Weights of a small image classifier: arch vit.
Rows from block 3 of a small image classifier, named by matrix and row number. Rows with one number belong to one neuron. Each number is 50 + 10 x the weight over its row's rms, rounded and kept within 0 to 99. All counts start at 0.
After each neuron's rows are labels from the 100 images, of 14848, where the neuron reaches its highest value: "strongest on" is what is common among them; "peak on" is the class under the peak. Only what is clearly more common there than usual is listed. The data: simulated fluorescence microscopy of cells.
# fc1: MLP up (model.blocks.3.mlp.fc1.weight, 640x160), inputs 0-79
# fc2: MLP down (model.blocks.3.mlp.fc2.weight, 160x640, transposed), outputs 0-79

fc1.240:71 49 39 61 52 50 48 52 58 57 45 50 67 56 37 64 50 38 29 56 62 54 61 44 52 46 58 52 51 61 37 64 66 46 64 47 57 45 42 60 46 46 50 56 42 61 55 47 47 17 69 45 24 43 56 41 55 52 48 43 50 46 61 50 62 55 42 45 47 46 29 44 44 48 61 30 42 59 54 63
fc2.240:56 54 49 42 57 47 47 39 45 53 50 23 60 45 50 41 71 55 54 72 44 55 43 39 50 45 54 62 54 41 48 41 35 42 48 51 46 49 25 44 65 42 40 41 53 42 48 46 54 31 45 45 66 38 25 43 46 57 54 50 44 26 55 51 42 48 60 56 59 56 54 60 49 50 74 49 58 68 57 35
strongest on: dim; ring around the nucleus; green stain
peak on: cytoplasm

fc1.381:43 30 55 45 52 50 44 57 41 44 49 37 41 26 29 53 59 59 52 37 58 60 64 52 66 33 54 55 42 46 56 68 58 41 53 72 54 63 56 44 49 67 66 37 62 50 53 37 32 47 48 60 51 43 43 48 41 31 36 50 43 44 52 37 52 69 73 59 53 47 40 44 51 49 39 53 60 56 32 53
fc2.381:33 39 56 49 45 54 47 51 52 40 43 48 56 53 20 57 60 43 42 40 64 55 52 45 63 57 67 55 59 37 43 58 51 41 47 58 55 50 54 38 46 34 46 30 45 48 57 49 51 49 40 50 32 53 42 50 48 43 41 58 53 63 46 36 54 54 74 42 60 43 53 35 43 48 52 52 59 27 43 63
strongest on: fibres
peak on: cytoplasm

fc1.524:34 49 58 40 39 64 42 56 38 69 44 50 51 56 44 35 48 50 41 53 45 36 31 33 63 41 24 47 55 60 65 55 49 58 56 46 51 64 55 52 33 50 52 52 41 45 56 54 47 46 43 49 60 59 54 63 41 54 45 45 60 43 56 36 42 40 51 51 56 42 36 55 51 41 61 61 38 51 57 75
fc2.524:47 57 44 50 53 64 48 63 46 40 38 41 55 41 53 52 44 52 68 46 58 50 47 45 41 52 70 41 29 64 55 47 50 70 62 53 42 50 40 43 34 50 59 38 40 41 71 57 49 54 62 41 69 56 55 40 49 51 58 46 60 62 56 47 53 48 52 51 49 53 44 42 49 48 44 63 46 43 50 45
strongest on: fibres; crowded; cells: ten or more
peak on: cytoplasm

fc1.567:70 47 42 41 52 36 36 40 63 54 64 55 72 40 48 45 64 50 67 40 50 64 38 51 55 24 50 41 52 51 46 43 56 46 51 42 65 47 44 46 36 58 55 41 46 45 44 56 50 50 45 52 48 64 61 47 47 57 44 61 65 74 32 54 51 56 60 43 35 57 59 59 44 45 48 35 54 49 57 47
fc2.567:44 45 41 31 56 30 37 56 59 70 66 43 64 50 49 52 64 65 51 45 43 50 38 57 48 31 53 43 68 45 34 48 61 42 48 34 62 63 58 48 33 48 40 32 54 57 28 51 40 54 48 51 43 49 60 55 51 71 51 56 53 63 50 44 62 44 42 66 46 52 54 63 46 52 48 52 59 38 50 53
strongest on: fibres; membrane rim
peak on: cytoplasm; nucleus

fc1.143:41 46 54 44 54 54 64 50 51 57 55 47 55 58 58 57 34 40 35 48 60 43 56 40 39 48 31 64 34 35 42 54 39 63 44 46 41 47 51 46 44 64 44 37 45 47 65 33 39 56 66 46 35 60 54 55 39 59 63 49 62 62 55 56 37 71 50 61 53 50 51 43 45 63 53 56 68 65 43 47
fc2.143:40 47 65 38 52 70 70 54 56 64 69 52 46 60 53 51 43 43 39 54 68 39 57 37 43 41 38 55 43 30 33 53 52 71 51 49 49 39 51 47 50 62 49 32 41 45 69 36 43 43 62 56 29 57 44 61 34 55 55 51 53 64 63 47 46 59 46 67 47 48 56 48 40 64 54 50 62 58 33 58
strongest on: dim; crowded; cells: ten or more
peak on: nucleus

fc1.344:54 35 40 48 45 49 57 46 57 47 29 58 66 30 58 55 63 54 30 71 66 58 69 43 41 44 43 28 43 69 64 56 50 56 71 53 34 57 35 47 48 46 50 40 61 47 71 45 36 62 38 40 42 47 53 29 55 42 57 50 60 57 40 40 59 70 56 59 49 48 52 50 44 40 61 49 57 41 42 65
fc2.344:59 48 50 37 30 38 49 42 44 44 47 51 40 43 65 54 63 64 46 51 58 52 41 55 43 60 45 53 71 54 61 53 59 46 59 62 50 49 32 40 49 30 51 43 56 61 57 46 41 56 48 45 49 43 40 43 42 31 64 46 35 75 53 38 46 62 70 60 41 43 52 44 48 59 61 51 64 41 35 48
strongest on: fibres
peak on: cytoplasm

fc1.551:37 44 52 65 56 56 55 46 69 41 47 52 39 57 69 54 46 42 60 48 54 45 53 39 47 60 70 33 56 69 52 44 49 27 55 58 35 46 62 59 51 49 57 51 52 48 49 54 67 36 52 49 47 38 53 52 33 64 39 52 58 50 65 60 55 43 51 43 50 52 47 51 61 67 45 52 51 60 63 47
fc2.551:42 39 52 59 48 49 52 51 59 49 42 46 41 58 71 47 46 48 59 50 60 36 49 38 50 59 64 41 51 71 58 52 56 33 52 66 48 54 59 43 51 52 62 38 42 53 49 53 69 42 52 49 48 39 45 46 44 65 40 57 57 59 65 64 56 49 53 37 47 49 54 59 56 63 54 44 46 50 51 38
strongest on: dim; green stain; fibres
peak on: cytoplasm